From a checkpoint of a small rotation predictor: activation swiglu, batches of 384.
Rows from block 3 of a small rotation predictor, named by matrix and row number. Rows with one number belong to one neuron. Each number is 50 + 12 x the weight over its row's rms, rounded and kept within 0 to 99. All counts start at 0. After the name is the row's rms in percent of the matrix's.
After each neuron's rows are labels from the 100 images, of 14848, where the neuron reaches its largest size: "lies over" is the class under the peak; "responds to" is what is common among them. Only what is clearly more common there than usual is listed. The data: made-up ball-and-stick molecule models. In brackets: how many of the 100.
# gate: MLP gate (model.blocks.3.mlp.gate.weight, 640x160), inputs 0-79
# fc1: MLP up (model.blocks.3.mlp.fc1.weight, 640x160), inputs 0-79
# fc2: MLP down (model.blocks.3.mlp.fc2.weight, 160x640, transposed), outputs 0-79

gate.492 098:54 48 51 50 39 52 18 40 60 48 58 42 58 61 59 33 55 46 71 38 22 59 51 40 52 33 41 58 56 68 72 44 43 51 43 47 56 88 58 51 40 63 48 56 65 38 42 39 53 61 29 35 44 39 60 64 43 50 53 41 77 32 54 44 46 69 56 57 35 44 60 50 31 29 49 50 57 49 33 40
fc1.492 097:47 43 30 74 65 48 47 38 43 49 62 73 46 55 47 42 70 39 65 31 55 51 58 58 42 25 42 51 53 38 56 36 39 55 45 21 25 55 59 38 48 65 47 42 58 47 41 69 57 51 77 35 53 78 62 58 43 44 55 63 45 60 48 54 55 40 57 45 57 55 43 27 33 49 54 51 52 52 37 62
fc2.492 097:35 49 64 47 44 21 51 57 62 66 60 33 53 73 56 71 45 38 39 44 66 47 45 67 65 25 43 42 43 81 46 37 33 50 44 64 41 42 38 52 48 51 62 50 51 43 56 56 46 35 14 51 59 37 69 50 43 53 42 42 46 55 44 32 68 40 48 60 70 53 64 51 52 62 57 56 49 48 62 54
lies over: yellow ball (25)
responds to: space-filling (97)

gate.285 096:21 62 63 45 15 34 43 63 38 36 51 56 42 48 50 63 57 40 48 51 59 53 80 48 77 60 49 46 64 60 46 08 44 42 64 47 49 35 47 56 56 57 52 50 67 54 56 72 53 51 51 65 45 48 57 54 38 48 55 45 40 46 35 40 54 42 61 57 53 56 52 40 42 43 52 47 39 49 36 50
fc1.285 100:52 55 52 38 14 29 26 56 38 61 56 49 53 56 50 30 66 45 48 49 70 21 43 48 60 44 28 66 47 33 42 53 53 53 51 38 50 45 68 65 65 51 15 60 77 51 22 30 63 56 55 60 40 50 45 42 27 69 43 65 46 40 56 46 42 44 48 52 63 51 60 41 43 57 65 55 38 20 53 48
fc2.285 094:56 56 71 50 55 51 43 46 38 59 41 51 48 51 64 54 48 48 27 45 51 53 30 58 50 75 56 53 44 50 74 42 60 47 53 48 46 52 58 26 52 31 42 47 50 61 57 59 36 54 64 52 29 41 54 43 52 53 52 58 12 65 47 60 37 46 35 39 78 63 50 49 53 29 47 53 48 45 63 67
lies over: grey ball (25)
responds to: space-filling (73)

gate.370 103:65 49 55 40 58 45 57 50 57 47 60 51 40 36 29 38 46 44 33 43 64 76 59 31 43 65 48 57 53 52 60 54 60 61 72 35 52 51 30 51 50 54 52 56 53 36 42 56 40 66 54 45 67 60 66 49 48 57 51 52 54 61 56 51 55 52 44 60 46 60 49 56 21 57 57 54 47 24 32 41
fc1.370 106:66 61 35 56 61 70 45 44 50 60 40 52 68 72 38 51 20 63 69 34 80 73 40 29 50 79 37 48 49 40 51 42 40 47 67 44 60 70 33 59 39 46 46 66 49 41 49 48 50 58 53 55 56 55 60 42 63 49 57 60 60 40 42 41 31 71 53 42 51 48 67 68 50 55 57 53 33 41 51 52
fc2.370 105:52 40 62 48 47 60 51 46 65 38 57 46 52 56 59 28 59 55 40 31 47 41 39 50 55 58 59 61 34 54 45 49 58 60 68 53 48 45 46 38 46 70 60 41 25 51 45 68 39 57 41 39 41 45 26 38 61 61 50 54 48 39 34 43 56 57 83 48 53 35 38 45 39 59 68 42 48 40 35 47
lies over: grey ball (25)
responds to: space-filling (76)

gate.580 105:47 63 41 64 36 52 55 53 51 11 72 53 36 47 87 48 65 84 57 52 48 55 37 40 42 40 64 61 36 65 52 42 65 45 60 40 52 75 47 48 37 40 53 51 52 43 61 30 45 43 46 47 41 49 63 53 37 48 26 72 53 64 60 52 52 62 58 39 47 37 34 42 36 21 57 64 47 38 40 64
fc1.580 094:45 50 46 64 42 72 52 58 48 50 56 47 64 62 52 62 31 57 38 50 41 57 39 59 59 42 41 49 57 30 63 73 83 50 50 48 55 77 25 33 42 47 44 52 45 47 49 40 57 59 42 64 40 49 86 57 45 38 53 58 60 43 45 27 27 59 53 58 45 40 52 51 81 47 36 37 39 46 65 30
fc2.580 096:49 63 57 33 44 37 55 49 43 37 53 68 51 50 56 29 52 59 59 54 46 60 54 44 76 60 39 27 54 27 44 52 37 49 66 31 48 80 57 47 39 52 49 49 52 52 49 31 48 45 77 42 45 51 23 31 56 59 55 39 54 78 50 44 44 74 31 60 49 42 45 47 53 32 57 44 48 39 51 87
lies over: purple ball (30)
responds to: space-filling (97)

gate.12 103:63 41 38 57 46 24 64 26 51 42 52 41 48 49 55 56 43 48 51 37 49 75 76 52 56 38 58 68 43 50 71 33 50 56 41 47 49 48 59 52 47 45 48 44 44 47 28 41 63 34 55 42 53 81 38 65 51 53 37 61 25 41 35 60 43 59 44 70 37 46 75 34 53 54 63 42 54 29 41 51
fc1.12 098:47 56 51 58 57 43 61 49 66 43 49 57 46 45 42 55 38 52 65 54 67 55 48 59 46 47 36 67 34 46 60 10 54 64 42 52 31 41 48 63 65 30 36 43 55 43 35 49 44 64 53 45 26 36 57 26 54 43 59 46 40 54 61 41 35 39 64 42 63 62 66 34 44 62 57 59 67 29 56 37
fc2.12 103:55 44 42 65 57 73 65 42 55 45 35 53 61 38 56 57 70 44 54 76 42 23 51 47 29 52 61 66 34 49 71 63 31 37 53 44 35 51 61 66 46 62 50 53 37 54 43 42 44 68 47 89 75 57 52 54 41 54 47 30 43 65 65 57 58 42 45 44 61 45 45 76 65 35 46 40 48 60 47 49
lies over: yellow ball (36)
responds to: space-filling (95); balls: four (28)

gate.248 102:69 54 74 55 35 32 22 43 65 45 43 62 48 73 50 39 31 46 81 61 46 27 59 48 58 47 48 74 43 59 43 55 25 53 43 64 62 47 39 51 56 46 38 56 42 45 44 42 28 76 49 53 51 61 32 63 36 45 66 46 54 66 52 27 55 38 42 44 52 49 62 42 54 58 71 58 64 24 32 55
fc1.248 095:62 56 52 44 58 50 48 68 51 32 25 48 57 49 44 64 42 47 41 54 31 60 72 45 48 52 63 47 67 62 19 40 52 35 31 49 58 49 50 57 39 58 74 44 42 46 58 58 39 47 39 39 60 43 59 26 54 66 60 45 58 75 71 62 56 51 43 49 34 47 45 63 24 62 42 57 45 56 63 21
fc2.248 105:62 68 66 38 59 41 40 31 40 58 29 59 41 36 32 45 16 37 32 63 57 66 55 42 64 58 32 25 44 47 37 63 51 50 67 47 55 48 56 36 58 47 59 49 66 45 51 33 67 45 54 53 46 31 39 60 46 35 59 63 65 55 58 49 37 53 45 45 48 71 50 43 66 42 57 12 51 63 43 39
lies over: grey ball (46); green ball (28)
responds to: space-filling (98)

gate.369 108:48 59 37 49 50 69 48 57 63 53 64 58 47 75 42 51 31 67 52 43 48 53 39 40 52 51 69 44 48 70 43 35 56 36 69 61 61 33 36 40 42 76 28 55 60 37 37 64 22 57 50 51 44 34 28 47 62 45 71 49 40 61 57 43 31 46 32 43 45 78 50 47 34 49 65 56 65 37 60 61
fc1.369 103:26 36 55 59 64 55 69 48 30 33 50 46 66 51 31 41 36 60 64 30 45 54 47 53 41 50 53 50 43 53 40 69 57 54 60 36 53 27 52 51 58 36 44 49 32 51 72 36 54 45 64 45 46 48 71 46 61 60 42 47 29 41 38 48 45 35 28 36 62 41 35 58 65 63 33 53 54 58 55 60
fc2.369 100:50 41 53 54 33 44 56 56 69 46 69 55 57 53 71 11 51 45 25 52 59 54 42 53 41 58 67 50 32 45 48 28 60 48 40 55 42 66 71 53 45 45 27 56 39 60 41 36 54 69 52 34 62 53 46 72 49 74 50 42 50 62 40 42 54 59 65 55 54 33 59 44 48 45 44 53 61 47 62 62
lies over: grey ball (29)
responds to: space-filling (83)

gate.222 089:61 49 43 31 60 44 43 47 64 50 39 50 81 64 73 40 65 67 50 59 62 47 56 50 29 52 43 55 41 41 53 44 52 40 40 53 38 58 54 66 29 54 43 46 38 32 65 40 53 50 60 70 50 61 61 67 73 50 74 52 63 41 34 54 50 53 42 23 57 42 60 57 48 59 49 49 29 72 23 63
fc1.222 089:67 65 54 58 33 31 30 64 23 70 29 41 52 54 54 47 52 59 24 40 43 46 62 26 61 60 29 58 55 44 66 54 54 45 40 68 48 47 56 56 63 58 41 47 51 42 55 52 48 59 52 33 52 42 54 46 49 48 25 60 44 29 26 12 46 53 52 43 54 54 53 50 47 40 62 37 51 53 74 37
fc2.222 085:64 58 51 40 34 54 59 59 59 39 50 55 52 45 66 62 58 24 76 68 38 48 55 42 26 46 40 69 52 48 71 49 58 57 22 60 57 50 71 38 31 35 20 48 38 50 48 49 63 78 48 74 38 39 54 42 56 54 47 65 53 76 64 72 48 55 39 49 63 56 27 37 36 42 57 50 47 58 48 41
lies over: grey ball (28)
responds to: space-filling (60)

gate.319 100:44 64 68 45 40 54 47 55 54 45 42 22 54 46 53 54 47 23 46 54 41 29 48 61 49 21 58 47 46 65 44 73 44 50 45 79 51 50 34 59 35 46 35 52 45 54 58 57 57 59 33 38 46 29 17 64 56 59 45 45 42 45 53 46 36 57 35 25 47 48 48 52 49 36 62 64 49 75 58 36
fc1.319 090:20 56 53 35 48 72 49 45 43 43 44 49 39 47 79 44 58 51 50 50 37 65 73 44 65 49 42 55 48 65 49 53 54 47 48 49 47 79 62 56 55 65 22 51 39 46 57 22 65 58 44 43 34 51 61 75 48 42 56 18 50 66 55 52 34 60 65 55 53 69 62 49 25 36 76 48 49 45 36 30
fc2.319 092:59 31 56 52 70 59 57 55 44 35 23 55 59 42 45 61 55 58 71 40 36 47 63 52 51 60 72 61 64 38 60 64 61 47 28 41 52 57 62 46 45 57 40 50 61 46 46 46 55 60 57 59 49 41 45 39 47 21 33 63 81 43 50 51 44 52 78 59 31 49 38 55 62 28 56 59 25 44 28 48
lies over: yellow ball (27)
responds to: space-filling (84)

gate.541 111:72 36 53 42 29 64 42 31 52 44 65 54 37 59 69 35 55 51 55 52 57 49 55 40 58 57 48 61 40 53 52 51 53 37 56 43 53 65 43 38 47 59 44 55 58 42 54 45 65 33 52 63 40 46 48 51 40 66 72 53 59 49 23 27 41 59 44 48 53 59 66 51 44 63 63 48 50 52 27 68
fc1.541 112:61 50 58 34 42 61 43 56 54 50 62 68 36 46 47 49 58 73 68 61 41 45 50 45 50 71 34 52 44 58 56 69 64 37 58 56 43 48 40 64 42 39 44 55 45 40 67 61 55 56 67 47 66 10 44 52 51 53 74 63 66 54 33 31 31 49 58 64 62 54 51 57 20 61 53 28 58 60 27 48
fc2.541 118:74 54 72 54 16 42 62 38 51 52 54 49 53 42 40 73 33 37 40 62 54 33 41 61 51 51 54 52 50 50 56 41 60 35 62 50 47 64 55 34 43 50 49 58 57 51 49 46 56 38 48 86 53 53 56 44 41 46 25 53 55 51 49 57 69 48 19 50 43 59 47 59 33 31 55 38 32 51 59 88
lies over: yellow ball (27)
responds to: space-filling (87)

gate.291 102:59 39 51 51 57 58 72 20 57 47 46 36 47 28 71 62 28 43 32 46 39 51 43 42 42 35 50 48 68 39 41 28 67 60 54 53 44 67 63 37 44 50 44 57 42 50 59 38 55 38 44 68 68 60 61 57 58 44 57 62 51 51 59 78 50 59 45 75 40 50 66 55 40 42 54 61 66 48 50 40
fc1.291 097:40 31 58 35 30 32 48 56 62 38 53 60 66 55 64 62 59 45 45 69 61 69 44 53 57 31 62 53 47 48 51 50 67 40 51 28 41 61 56 56 59 44 68 56 37 61 37 32 59 25 41 46 46 57 63 44 32 48 26 43 53 53 52 63 47 43 34 51 39 43 61 45 40 42 47 51 48 54 45 37
fc2.291 103:45 39 50 51 47 74 48 67 51 53 77 54 31 46 46 63 58 40 47 59 40 62 43 45 60 68 45 42 74 33 42 45 61 41 30 39 40 64 52 60 48 39 44 58 40 57 45 59 31 63 75 76 75 42 38 31 48 59 42 37 34 40 54 42 62 62 36 30 33 46 46 55 47 53 43 41 54 42 31 38
lies over: yellow ball (27)
responds to: space-filling (96)